From a checkpoint of a small waveform VQ-VAE: waveform 16khz input, soap at rate 0.0019.
Rows from block 3 of the decoder of a small waveform VQ-VAE, named by matrix and row number. Rows with one number belong to one channel. Each number is 50 + 10 x the weight over its row's rms, rounded and kept within 0 to 99. All counts start at 0.
After each channel's rows are labels from the 100 clips, of 14976, where the channel reaches its highest value: "responds to" is what is common among them. Only what is clearly more common there than usual is listed. The data: notes from a synthesiser with random patches.
# convs0: first width-7 conv (decoder.decb.1.0.convs.0.weight, 128x128x7, standardized in use, each kernel summed), inputs 0-127
# convs1: second width-7 conv (decoder.decb.1.0.convs.1.weight, 128x128x7, standardized in use, transposed, each kernel summed), outputs 0-127

convs0.59:55 50 40 46 42 46 48 42 48 49 39 51 44 48 39 48 66 46 45 59 36 52 32 49 49 64 49 59 39 39 52 78 51 51 50 33 43 67 49 30 53 53 59 66 45 51 53 55 24 58 37 47 54 55 60 55 57 51 47 67 60 48 56 60 42 55 45 64 52 38 47 36 46 41 44 47 33 40 54 54 46 51 36 50 32 53 51 58 25 53 38 51 55 44 47 55 15 66 40 48 49 60 51 43 45 66 53 65 54 61 70 58 57 67 39 57 43 63 59 69 52 56 54 47 52 54 51 61
convs1.59:39 57 45 40 46 53 23 63 28 40 65 45 58 48 45 46 65 51 60 38 57 46 61 38 45 46 45 51 43 53 46 42 40 53 53 55 48 40 45 54 45 56 62 61 43 46 42 50 30 46 46 33 56 35 41 39 40 37 70 24 34 56 47 39 54 50 50 42 46 55 57 37 44 64 61 60 75 65 46 49 58 48 52 60 35 42 53 54 51 42 44 44 48 45 53 40 61 47 48 64 47 42 49 56 69 66 68 64 39 45 69 55 43 50 55 41 42 33 60 46 59 52 55 72 55 53 54 36
responds to: pluck; noise

convs0.57:46 56 42 45 36 38 52 47 52 52 45 59 43 36 38 60 66 50 45 43 50 49 25 48 26 44 51 47 48 39 56 55 54 49 47 49 37 47 48 62 53 59 39 59 29 54 62 49 50 50 36 48 56 41 41 54 45 59 36 54 59 58 33 44 58 55 47 62 43 47 47 35 42 43 42 42 47 56 47 55 47 37 43 51 66 40 36 53 61 57 30 51 50 46 50 39 59 44 44 40 56 73 47 50 75 75 49 49 47 55 49 51 28 81 53 70 58 43 40 54 41 52 68 39 59 52 64 60
convs1.57:60 32 38 63 76 53 56 44 57 52 40 51 59 50 39 38 55 44 47 69 50 40 64 36 63 45 42 55 45 42 46 65 44 56 46 62 46 40 48 23 53 45 54 43 60 33 42 49 41 43 40 57 56 52 56 58 44 50 45 55 39 61 67 48 44 56 35 59 55 40 48 47 59 58 49 46 55 51 42 48 49 50 42 68 50 72 52 48 50 43 63 37 41 51 40 49 49 68 70 56 43 46 56 51 46 43 68 38 60 53 33 43 57 41 71 34 44 57 66 46 64 55 36 58 53 27 41 35
responds to: bass register; triangle; pitch class: G#

convs0.31:60 48 48 59 58 63 37 56 42 49 43 63 35 46 41 56 52 50 59 52 37 46 53 50 42 55 69 49 32 42 69 44 47 46 50 55 43 47 45 26 52 46 52 61 64 36 47 36 40 40 51 48 40 59 58 61 37 58 37 62 58 51 57 51 44 45 42 58 47 54 56 44 35 27 48 54 41 58 57 15 53 55 28 64 46 56 39 47 36 54 49 55 64 34 55 45 51 70 53 49 57 53 44 62 34 53 57 66 54 54 47 65 47 44 47 54 56 61 70 53 49 58 57 62 48 46 22 54
convs1.31:53 56 39 56 45 56 57 53 56 56 51 38 60 39 56 42 59 21 48 53 59 52 49 50 59 47 61 66 63 42 35 51 46 66 47 62 49 48 57 39 52 57 50 46 46 56 41 61 56 47 44 42 34 31 52 53 51 51 61 45 38 58 49 51 49 56 60 47 61 62 57 49 60 35 37 61 42 45 67 52 45 53 81 31 65 57 55 56 56 55 39 55 34 41 25 73 57 52 53 65 45 53 48 39 66 32 53 43 46 45 43 40 58 42 60 50 46 36 52 58 43 51 56 38 52 61 82 55
responds to: triangle; pitch class: A; square

convs0.42:67 48 49 32 61 29 51 56 56 47 52 45 44 42 48 56 60 37 53 47 41 65 39 59 66 32 40 62 44 44 50 69 63 46 45 52 48 53 36 41 42 54 54 65 19 51 46 57 44 53 42 47 58 51 37 43 49 58 63 50 51 60 46 57 45 46 51 53 60 52 58 38 52 39 59 62 41 45 54 54 42 39 65 62 42 44 57 52 34 29 51 51 38 41 33 41 70 58 61 45 54 59 70 36 59 60 50 58 49 58 58 35 37 54 50 50 44 68 71 40 55 42 64 47 51 43 34 66
convs1.42:59 51 56 60 41 45 62 49 47 58 57 53 53 60 56 50 56 60 47 28 44 29 37 43 38 51 48 60 51 59 37 58 62 67 55 42 62 61 51 53 51 60 54 38 72 39 52 61 64 54 48 58 55 51 71 52 57 63 41 43 67 40 39 30 52 50 29 59 48 55 57 65 37 56 49 58 58 46 42 75 55 66 59 47 46 56 40 48 48 59 41 61 49 58 51 65 40 26 42 61 61 44 38 42 67 39 56 42 52 35 45 50 60 52 50 43 59 55 46 58 61 58 68 58 51 62 66 45
responds to: pluck; bass register

convs0.115:35 46 62 62 63 36 58 42 52 60 58 51 48 49 56 68 47 38 63 58 53 58 56 38 43 51 62 53 62 38 46 49 58 55 40 50 53 41 39 54 54 49 41 52 49 46 55 46 58 44 41 56 48 53 62 61 38 72 44 61 42 44 53 59 59 49 49 41 46 45 45 22 37 44 33 51 56 49 61 48 56 54 55 46 40 47 55 61 29 59 44 72 57 36 65 67 45 46 38 61 68 58 49 37 43 43 58 41 34 43 56 57 12 67 32 60 49 44 49 42 55 46 54 51 58 39 57 65
convs1.115:51 42 40 49 33 72 48 42 54 51 55 42 45 61 57 58 50 62 30 59 50 46 35 65 55 48 58 77 36 58 62 59 49 48 51 57 63 58 51 44 56 48 53 59 60 50 53 42 53 55 37 49 56 62 42 38 58 35 51 48 26 47 39 55 38 43 29 78 45 49 51 71 55 58 66 44 53 49 45 53 47 47 39 62 42 50 49 41 56 47 45 39 64 53 44 37 58 46 61 43 25 44 64 48 43 52 38 48 54 64 32 63 78 47 44 49 53 51 55 59 37 46 50 55 47 43 51 34
responds to: bass register; triangle; pitch class: A#

convs0.24:49 50 49 61 48 35 58 69 39 43 82 56 57 64 60 48 59 62 47 48 65 62 52 44 48 49 53 52 62 63 60 55 46 56 56 40 50 43 41 24 62 43 52 53 48 52 77 38 52 48 46 54 49 51 59 53 42 43 62 46 51 47 65 52 61 56 54 51 34 37 37 46 46 45 57 47 61 46 21 47 47 47 52 37 41 44 52 56 59 38 46 37 49 67 55 51 59 40 60 44 36 58 54 49 55 32 41 53 34 45 58 38 49 34 54 49 34 59 42 46 41 34 75 42 69 58 57 43
convs1.24:39 61 33 54 61 46 53 54 54 45 37 50 49 44 61 54 46 40 64 58 41 42 37 42 44 43 61 39 56 42 33 36 66 49 46 55 44 37 61 49 38 61 63 47 40 39 33 54 61 38 41 56 62 59 48 64 55 59 49 50 55 57 34 37 47 46 32 37 71 40 44 42 48 57 44 33 42 49 62 57 55 49 51 51 67 74 34 57 56 40 63 54 47 38 49 66 29 52 50 62 74 42 35 58 52 43 59 51 45 41 51 57 62 43 51 58 62 37 49 49 40 67 54 54 57 62 66 53
responds to: triangle; pitch class: C#; pitch class: F#

convs0.68:52 54 41 30 47 56 55 59 53 49 54 54 49 75 56 33 47 65 51 40 45 46 60 47 65 58 42 46 53 50 39 29 51 28 45 54 53 53 41 64 53 49 52 51 41 51 47 49 40 50 62 44 45 42 54 60 63 45 55 61 42 32 49 47 43 68 53 33 55 50 57 60 61 59 63 50 52 53 56 67 54 55 50 42 50 51 60 49 36 63 70 44 66 49 42 40 54 63 57 43 32 51 62 46 62 39 47 47 54 31 19 34 60 53 48 67 44 55 45 51 39 73 52 37 45 55 35 29
convs1.68:60 58 60 56 51 54 60 48 47 68 59 56 65 42 37 73 58 55 57 34 54 62 43 58 41 48 60 33 38 66 59 60 57 66 53 41 47 61 61 59 60 47 47 45 51 57 61 49 52 47 48 49 45 47 61 35 37 41 54 37 56 66 51 48 52 45 40 49 53 69 42 32 39 56 41 56 52 62 53 43 32 58 55 60 51 42 52 50 35 53 58 55 50 48 63 46 10 57 44 54 63 52 34 57 38 66 63 51 47 71 54 54 28 49 40 41 48 43 49 46 48 37 54 59 50 34 59 51
responds to: pitch class: D; pitch class: D#; triangle

convs0.0:51 50 56 72 34 39 58 51 55 52 45 58 57 47 43 58 54 66 49 58 60 49 49 47 33 42 61 59 29 59 56 51 49 53 51 46 40 49 64 54 52 41 30 54 49 47 60 30 51 56 63 54 23 40 32 48 50 54 43 43 49 53 43 52 63 44 73 39 49 59 57 54 53 44 48 42 41 48 41 62 37 54 51 45 35 48 40 58 53 38 40 36 58 47 50 44 39 43 58 68 68 52 72 36 70 54 55 41 60 49 43 61 60 33 58 48 63 72 54 51 59 61 76 45 56 56 41 53
convs1.0:38 49 61 39 79 50 51 23 43 51 41 45 47 46 55 44 45 47 75 49 43 42 57 64 59 52 42 43 39 44 46 49 46 49 46 54 47 55 32 50 62 49 51 60 46 58 50 57 40 44 51 41 53 46 52 54 47 53 55 50 64 49 55 48 37 63 50 53 56 42 54 40 61 63 63 56 40 65 60 48 53 37 45 81 38 49 48 57 67 56 57 56 40 61 57 52 52 56 40 44 34 63 36 60 30 55 68 52 48 53 57 39 46 52 65 64 41 37 51 46 43 55 24 72 52 25 50 47
responds to: triangle; pitch class: E; square; pitch class: B

convs0.97:49 65 59 57 37 40 53 58 24 55 63 34 62 55 54 61 44 47 58 35 57 63 40 38 50 67 49 53 38 44 53 56 54 49 36 43 43 57 47 22 42 55 60 59 71 28 38 50 61 57 53 42 61 61 56 44 54 47 58 59 54 54 58 55 55 49 50 48 48 47 39 55 54 37 47 45 43 49 47 49 59 73 48 46 45 54 48 51 42 42 51 48 47 53 66 57 59 67 27 48 48 61 47 44 49 48 48 85 31 58 52 54 38 51 41 49 45 55 49 53 39 55 75 27 51 43 47 45
convs1.97:51 38 40 66 69 32 57 61 57 45 40 49 56 49 40 58 63 48 40 58 63 55 59 56 59 52 61 48 53 61 46 52 55 46 43 57 47 46 44 44 35 56 65 53 40 55 40 39 32 32 44 48 65 50 41 57 48 38 50 56 42 43 47 65 60 58 60 48 41 46 52 31 45 43 39 35 46 56 50 46 39 29 47 60 50 38 56 71 44 39 63 50 47 51 46 55 44 57 55 33 57 54 55 61 64 56 54 12 61 48 38 70 57 51 73 61 42 39 39 36 49 54 46 53 54 57 66 49
responds to: pluck; bass register

convs0.92:57 54 52 47 40 39 55 55 53 55 56 41 48 40 33 46 67 30 39 52 45 69 57 49 46 44 45 46 60 41 74 43 61 62 48 66 46 56 54 29 47 47 53 51 47 50 73 43 64 61 43 64 66 55 57 63 55 71 62 55 46 41 47 51 51 33 45 54 48 51 40 48 44 47 44 55 63 70 57 37 39 42 49 49 63 48 36 46 44 46 48 55 45 54 20 33 57 31 64 54 48 46 36 64 67 39 39 51 45 56 61 51 42 52 43 45 61 53 39 54 52 61 61 40 56 46 27 48
convs1.92:56 46 61 47 58 59 57 17 55 52 44 66 63 58 55 67 42 68 52 64 48 39 59 37 59 39 59 47 51 42 43 41 44 52 63 22 43 52 57 54 48 59 45 47 63 48 42 41 42 40 56 52 40 59 63 49 50 38 55 68 48 57 46 51 61 47 35 47 45 51 51 49 51 55 62 36 46 43 49 44 60 44 40 61 58 45 43 55 39 39 63 44 32 58 82 40 40 56 40 37 57 52 59 51 43 53 58 61 39 33 52 45 59 43 44 52 43 34 67 54 53 34 59 42 55 47 70 64
responds to: pluck; noise

convs0.54:68 62 56 31 55 51 51 58 37 47 40 48 45 56 22 40 46 61 45 51 45 49 64 54 40 60 43 53 39 32 57 82 45 58 51 49 43 65 36 48 51 53 59 32 52 44 46 61 28 49 22 54 57 53 46 43 52 60 59 41 54 51 48 61 41 48 45 50 52 30 68 57 55 53 49 36 57 42 39 50 57 33 39 50 43 46 39 60 37 43 41 47 46 52 54 57 63 56 49 41 49 62 47 33 55 50 54 55 60 53 78 68 54 58 55 54 40 57 51 61 56 57 58 53 67 49 47 36
convs1.54:49 59 48 68 31 45 45 43 74 44 46 49 48 56 55 51 64 62 51 45 50 55 29 56 61 46 62 46 62 56 43 41 52 55 47 51 55 44 68 41 59 51 37 63 54 40 65 57 60 52 64 37 43 49 56 66 42 46 36 45 55 66 41 56 46 58 60 55 76 58 49 52 35 41 38 36 64 20 53 53 34 49 55 40 63 61 40 59 39 55 51 40 37 40 41 41 26 56 63 54 47 42 44 50 55 47 54 42 39 58 27 46 60 42 44 36 32 55 54 50 44 50 49 48 47 54 56 51
responds to: pluck; pitch class: D

convs0.27:43 47 59 41 48 60 50 43 49 58 48 46 56 64 51 41 43 49 29 57 42 60 56 45 65 39 51 39 64 54 44 41 52 48 44 52 60 54 63 39 53 32 42 56 48 70 42 33 39 57 58 55 28 60 58 57 55 58 60 47 49 45 47 47 51 44 49 46 32 60 57 58 55 53 66 47 48 44 53 55 48 72 41 46 37 54 36 70 61 73 42 48 51 51 48 41 38 47 64 60 43 50 47 50 43 65 50 52 38 36 39 25 49 55 51 38 51 69 31 54 52 48 70 59 41 58 66 22
convs1.27:53 49 51 73 54 57 43 39 40 49 45 64 34 23 43 41 59 38 55 53 65 50 46 63 37 75 54 52 44 36 45 49 45 48 54 57 51 54 31 43 50 49 42 51 55 45 66 38 50 34 48 68 58 42 41 53 61 44 42 44 48 60 61 65 44 59 55 30 77 53 41 44 54 49 52 42 56 69 64 53 54 49 62 48 47 50 59 37 51 64 58 52 66 50 55 70 47 26 36 48 41 50 56 46 59 61 58 53 37 52 63 49 51 64 58 61 50 37 64 40 53 46 40 40 56 46 35 56
responds to: pitch class: C; pitch class: D#; triangle

convs0.7:46 50 52 44 42 47 51 46 44 46 41 53 53 65 40 45 60 59 42 67 63 61 37 49 32 59 65 73 60 58 52 69 42 62 38 42 41 55 44 52 45 50 42 49 38 40 72 36 35 54 35 52 48 38 50 47 56 52 59 50 46 54 59 53 49 57 42 62 53 23 54 54 52 57 57 54 39 41 39 42 54 41 42 52 38 49 48 66 57 40 47 41 49 61 44 51 30 55 54 44 40 66 35 30 67 49 47 57 47 56 86 49 50 48 60 48 29 66 44 60 34 47 59 57 52 53 44 45
convs1.7:47 70 39 57 49 48 45 59 48 56 62 49 41 47 32 43 57 59 69 54 53 52 63 59 50 51 33 41 43 50 33 43 60 51 39 70 48 51 61 67 49 32 36 65 49 47 60 64 53 57 54 51 53 35 47 36 60 53 63 48 55 48 48 52 37 49 57 40 75 75 36 42 28 61 41 53 55 46 55 62 35 47 53 34 50 65 44 63 53 49 47 52 32 54 59 70 47 48 41 61 43 34 50 71 58 51 64 54 46 39 53 55 51 53 71 52 39 55 55 61 47 49 53 53 65 47 59 54
responds to: triangle; pitch class: C#; square

convs0.10:42 61 47 47 52 54 49 40 51 38 43 54 85 38 46 46 48 40 59 56 27 41 36 35 49 41 38 56 48 43 56 46 55 52 40 48 51 50 58 35 65 54 44 48 60 56 62 63 46 56 56 62 60 50 54 75 60 58 50 52 51 58 54 49 55 42 61 55 58 44 79 47 55 65 46 34 46 33 50 63 59 51 51 61 37 54 62 38 57 45 62 49 56 42 48 72 40 50 56 39 47 42 38 44 55 47 32 43 32 38 56 50 54 37 57 39 36 60 45 43 43 29 66 52 39 56 53 61
convs1.10:46 60 64 62 61 38 60 60 45 54 43 44 31 58 41 49 45 64 63 53 51 54 70 74 48 48 58 28 48 51 51 44 53 27 58 39 44 45 47 54 27 50 50 51 43 43 52 43 44 48 49 42 61 47 45 37 39 34 52 51 38 41 49 57 43 55 36 58 51 47 38 49 51 56 40 43 55 56 55 46 33 55 42 50 57 25 51 46 57 58 32 43 42 45 66 40 54 63 49 44 62 54 53 65 48 44 54 60 68 36 59 60 41 75 44 60 73 41 38 43 65 61 46 55 54 67 61 41
responds to: bass register; triangle; pitch class: B

convs0.105:44 66 49 54 59 54 64 56 49 37 49 49 59 76 53 36 35 41 55 27 52 60 75 46 42 52 59 11 45 49 53 42 50 50 56 51 41 33 34 48 54 52 58 39 45 58 60 63 54 44 48 31 56 58 44 51 51 63 48 55 48 42 53 52 71 49 66 60 66 45 67 20 45 53 52 46 54 52 54 46 66 50 43 48 45 32 60 51 50 36 44 43 46 62 54 39 49 60 54 64 52 46 48 50 57 52 28 43 53 47 56 42 46 50 40 51 61 42 44 55 38 53 54 40 63 47 46 57
convs1.105:71 47 40 49 34 48 57 51 48 63 54 70 24 53 57 53 49 69 52 51 52 33 27 46 42 45 63 68 55 54 41 58 65 54 48 50 71 51 48 46 38 56 62 59 55 59 55 57 50 50 48 52 47 62 52 51 60 46 57 45 34 59 26 46 35 47 32 61 36 53 35 66 36 47 44 49 52 29 53 64 45 53 53 51 56 49 48 56 35 60 54 62 61 53 43 35 47 35 55 43 45 38 55 49 61 48 57 53 50 64 36 48 60 61 44 50 53 64 45 40 48 54 52 55 52 63 67 27
responds to: bass register; triangle; pitch class: A#

convs0.121:63 34 51 47 38 58 48 53 62 67 66 45 57 37 44 48 41 46 29 61 47 69 44 49 55 57 56 37 63 38 42 38 46 63 47 73 43 28 68 70 45 55 47 63 33 49 66 53 54 51 37 48 43 49 53 61 52 43 52 41 50 52 49 48 42 48 70 49 63 41 27 23 61 49 71 50 41 52 43 44 45 45 63 63 56 49 49 47 53 48 56 46 40 36 51 39 44 47 48 55 46 38 57 49 46 40 49 46 51 54 49 47 48 44 45 64 48 42 57 77 43 63 47 62 70 48 54 44
convs1.121:63 65 55 52 72 32 54 42 43 46 22 42 55 52 67 49 52 55 47 42 44 49 59 40 50 57 48 62 78 46 66 39 32 33 53 47 54 48 49 35 55 37 45 27 59 53 40 33 71 50 49 49 40 53 55 53 51 55 61 53 40 54 60 61 58 43 36 45 45 54 53 68 51 54 48 49 67 53 53 51 49 49 42 51 55 44 42 47 46 59 51 48 52 62 57 33 56 52 47 37 41 59 33 51 41 57 54 52 70 38 70 44 53 68 32 40 58 60 59 57 62 40 54 44 40 52 35 46
responds to: bass register; filter: low-pass; resonance

convs0.101:45 60 51 66 50 46 61 56 39 58 44 25 68 68 54 59 56 65 42 62 53 50 57 42 52 50 47 45 59 57 62 43 32 59 58 57 49 51 42 55 49 65 35 52 66 59 74 54 48 52 58 54 52 52 52 59 48 49 56 33 46 39 52 48 45 37 46 36 52 34 46 53 50 34 41 50 58 48 57 36 47 42 23 39 47 51 33 38 54 51 58 48 16 37 64 70 35 57 50 62 53 44 53 51 64 59 55 41 44 55 43 64 47 59 49 58 42 66 62 52 47 53 55 43 59 68 49 54
convs1.101:62 54 53 26 35 53 58 53 54 54 57 56 40 47 61 55 51 34 65 65 45 39 44 55 47 52 49 67 48 38 48 72 71 38 44 42 47 67 50 59 61 27 52 47 21 44 58 49 66 49 44 44 36 49 47 41 49 66 53 56 53 58 47 62 54 59 69 50 51 58 54 55 28 62 62 46 44 43 34 63 52 56 61 59 33 48 55 42 45 45 33 61 62 60 53 40 52 59 47 41 61 56 46 46 61 47 62 50 52 51 57 39 40 49 46 45 41 38 24 52 39 40 58 53 64 44 42 51
responds to: pitch class: C

convs0.5:36 64 43 51 51 46 54 42 64 65 47 41 42 46 55 36 51 34 42 67 65 35 61 52 52 69 51 45 39 48 66 24 47 56 52 48 45 42 56 46 46 39 40 49 43 38 47 36 58 51 69 57 62 32 47 44 53 69 49 53 49 63 54 71 60 55 54 59 51 57 67 53 46 56 62 61 56 56 64 54 50 60 43 40 61 49 64 29 56 45 49 55 44 55 32 53 57 38 48 61 56 48 43 50 51 38 46 47 55 47 38 44 55 47 33 32 60 42 37 44 38 76 61 53 69 46 58 35
convs1.5:45 72 36 45 71 63 50 40 49 52 38 72 54 45 42 47 52 54 59 27 52 58 60 48 43 41 55 44 40 54 49 43 37 51 46 64 52 47 49 60 38 38 48 61 38 66 59 39 32 49 55 41 47 53 54 73 50 45 44 46 38 49 62 47 39 46 61 33 55 59 43 45 44 55 38 39 33 38 58 59 55 40 49 61 49 40 46 65 45 50 65 57 49 53 68 61 53 54 60 38 37 33 59 57 44 62 50 53 65 45 61 60 58 37 67 66 32 60 51 44 51 51 59 71 49 60 49 63
responds to: pitch class: C; pitch class: A#

convs0.36:45 43 38 50 48 50 37 45 51 58 37 42 53 39 45 38 78 47 46 45 32 39 42 44 51 48 43 72 38 44 67 84 59 52 44 54 50 54 55 30 47 52 46 66 53 45 33 50 44 54 65 60 48 50 46 60 48 54 41 73 51 54 55 50 41 52 38 54 47 51 57 25 64 51 52 44 28 54 38 39 61 56 48 44 68 51 45 34 55 46 57 41 57 41 48 44 82 44 47 52 51 47 53 62 32 52 50 61 48 39 44 56 49 43 43 49 59 50 58 37 46 57 54 58 50 47 64 61
convs1.36:49 58 47 54 48 53 57 52 61 29 41 55 56 41 67 53 41 42 64 45 55 63 41 29 35 51 65 34 36 41 48 34 41 56 50 68 49 41 63 56 80 42 51 36 60 39 67 44 67 40 45 46 52 51 44 60 52 51 54 28 45 50 52 60 57 59 46 57 55 63 44 59 38 34 44 51 63 43 73 59 43 40 49 43 52 60 42 63 36 39 53 56 63 57 41 45 30 63 45 46 43 59 44 39 62 49 58 63 45 57 54 51 58 56 48 49 48 55 45 37 53 45 39 60 70 44 39 45
responds to: pluck; pitch class: B

convs0.93:62 41 51 41 40 33 51 56 45 47 67 50 36 43 43 59 37 29 64 55 54 55 51 48 36 34 59 58 73 36 68 47 49 55 55 49 54 46 47 51 44 53 43 31 61 51 51 59 51 47 30 56 56 44 46 49 72 55 57 61 56 51 52 48 49 52 42 37 65 49 53 56 40 57 43 57 69 42 66 46 37 39 44 42 57 57 52 66 48 41 54 56 47 61 48 51 60 45 35 59 74 42 48 50 74 33 41 50 55 63 44 35 36 47 31 39 41 38 60 53 48 34 45 42 43 65 61 42
convs1.93:49 50 63 49 66 56 56 42 63 47 45 64 60 60 72 62 30 64 46 41 41 58 46 50 64 54 36 42 53 65 57 51 65 54 52 43 63 53 43 40 51 60 54 51 38 43 47 46 47 59 38 41 47 65 56 54 44 56 32 46 67 54 53 57 63 53 51 55 34 32 39 51 63 46 55 39 16 55 44 50 48 34 53 57 31 51 54 51 53 31 59 38 49 38 53 53 55 65 59 36 54 48 50 61 26 57 34 42 44 35 31 53 57 41 57 50 72 56 48 45 50 55 39 48 52 45 44 57
responds to: pitch class: C

convs0.58:50 42 49 50 58 53 42 56 43 49 50 43 48 47 47 55 52 40 50 52 41 49 39 53 36 49 51 44 37 46 53 82 60 41 28 34 40 73 59 31 49 75 56 70 37 52 66 52 46 47 31 58 36 51 45 61 55 45 39 44 64 51 30 57 43 48 62 51 47 47 31 47 44 45 56 40 43 44 55 47 42 39 38 51 54 48 46 42 40 45 35 32 58 44 49 53 46 53 37 52 57 56 71 44 59 68 60 63 56 49 57 54 57 75 68 67 46 64 44 63 51 49 58 55 52 45 50 44
convs1.58:51 34 58 56 58 41 34 70 38 42 59 56 56 55 57 58 53 73 56 56 61 55 59 56 58 46 35 66 39 53 52 63 48 37 33 59 53 35 42 64 43 40 55 62 43 54 31 46 47 47 50 48 50 45 40 31 40 69 64 57 46 55 47 37 38 59 52 53 51 56 71 45 54 49 50 40 72 56 34 64 56 48 51 44 53 44 67 69 56 62 54 63 53 46 64 36 49 65 51 61 56 59 37 55 52 54 61 49 48 36 64 62 49 47 46 63 48 30 56 66 55 56 43 35 58 62 50 52
responds to: noise

convs0.108:55 46 40 47 46 57 39 51 33 54 62 46 65 41 63 53 64 45 60 35 47 41 54 53 50 37 67 49 46 50 40 46 52 42 56 63 52 31 46 38 51 46 55 44 43 39 43 50 50 47 67 36 47 65 43 29 52 53 44 51 44 53 27 50 42 42 66 60 77 42 58 43 56 54 77 46 50 38 49 45 65 45 69 61 51 42 58 57 68 54 41 49 45 62 74 54 56 50 50 54 60 44 46 54 57 54 75 49 32 53 47 58 30 53 34 44 50 39 49 31 39 58 48 50 53 41 57 49
convs1.108:44 48 61 54 49 51 63 52 60 43 43 67 46 62 43 36 42 73 49 46 29 55 46 48 28 57 58 53 48 40 59 56 39 39 56 57 53 56 61 52 74 52 42 61 68 57 58 57 52 54 58 52 53 53 61 57 60 47 41 64 55 50 63 43 49 56 44 48 27 64 58 61 35 49 33 48 43 43 31 42 41 49 39 26 55 39 29 38 49 61 55 53 50 56 50 46 61 54 47 51 33 54 44 48 46 56 29 63 63 34 46 44 55 49 43 37 54 76 49 45 52 35 54 59 43 44 45 63
responds to: hard sync; pitch class: A#

convs0.112:53 66 63 70 59 48 51 40 50 61 31 53 56 62 36 54 47 53 57 42 41 68 46 41 25 49 59 60 45 47 57 51 46 52 65 54 39 49 59 29 54 67 48 46 55 54 61 43 50 60 51 49 63 52 53 56 59 57 49 58 49 43 55 36 38 55 35 50 46 38 40 41 56 46 36 39 51 60 45 39 51 49 29 31 40 47 49 39 50 51 28 46 60 64 51 54 49 59 51 59 64 39 57 35 38 71 62 49 32 54 56 55 50 48 43 52 34 49 60 33 47 60 45 57 52 54 84 55
convs1.112:56 54 48 32 45 63 30 50 65 30 52 47 39 32 66 57 36 59 57 42 51 48 47 60 56 56 42 46 42 40 60 56 55 24 56 59 47 66 44 60 60 43 56 60 46 32 50 52 47 41 49 51 54 62 38 50 55 51 44 46 58 64 57 50 69 60 54 59 44 50 64 71 29 56 57 62 46 33 46 47 53 45 65 50 36 52 54 48 39 49 69 62 37 70 49 61 48 65 49 46 34 43 43 60 53 32 44 51 51 42 50 47 40 57 37 59 48 64 54 44 47 45 75 55 52 42 31 52
responds to: pitch class: C; pitch class: B

convs0.99:56 49 63 42 34 45 46 46 59 45 59 61 50 43 56 43 65 47 58 59 74 54 41 48 18 36 59 49 41 55 56 24 51 56 55 55 33 59 42 54 48 59 46 57 49 50 82 53 46 53 54 39 48 57 36 58 40 56 53 49 42 46 60 51 64 49 61 62 60 43 37 55 63 57 52 62 51 50 60 59 40 30 44 49 52 41 56 65 45 52 47 59 56 79 59 41 44 38 35 47 47 50 29 32 57 65 52 43 47 41 45 54 29 61 46 47 48 53 47 54 52 58 66 51 58 61 49 50
convs1.99:54 33 38 58 78 37 56 50 34 46 32 44 45 48 36 49 68 47 31 61 52 53 51 32 67 63 48 48 42 44 24 73 38 26 48 73 59 44 41 45 50 51 60 49 63 33 48 56 47 43 48 57 47 39 60 55 57 49 37 60 44 37 58 51 43 57 56 59 58 65 58 52 54 48 51 56 49 44 43 58 55 60 56 60 44 53 56 48 45 56 58 48 48 55 50 52 46 56 53 43 40 52 74 48 52 54 56 43 47 57 30 30 46 49 66 55 34 58 49 35 42 46 47 56 47 36 50 33
responds to: bass register; triangle; oscillator: square

convs0.126:50 47 36 56 50 51 56 53 52 61 35 49 54 71 46 41 46 53 55 42 53 52 43 51 56 60 52 49 41 42 51 48 57 57 59 39 56 56 60 67 52 57 62 09 47 49 61 55 55 28 56 52 83 53 60 41 62 55 68 54 45 47 44 57 52 46 30 44 33 51 42 41 50 53 40 51 53 54 45 36 54 27 53 33 47 58 48 45 62 49 54 66 59 36 47 52 45 29 48 52 56 44 56 52 54 20 67 53 51 50 52 52 46 64 49 31 51 53 69 43 50 45 47 50 54 42 59 46
convs1.126:41 53 51 57 45 41 55 59 55 46 65 65 37 53 61 41 59 60 39 70 42 59 46 51 50 49 50 52 51 71 68 57 44 54 52 51 47 43 40 52 40 53 46 64 46 55 61 47 47 73 62 46 55 51 57 71 56 54 30 48 61 58 59 41 44 53 55 52 50 47 50 39 48 22 42 45 50 48 46 53 56 77 39 68 55 51 54 38 48 46 56 49 40 54 42 43 50 44 56 43 53 51 50 45 29 67 26 33 60 68 42 68 64 50 53 44 33 56 36 41 56 60 51 59 29 47 35 46
responds to: bass register; pluck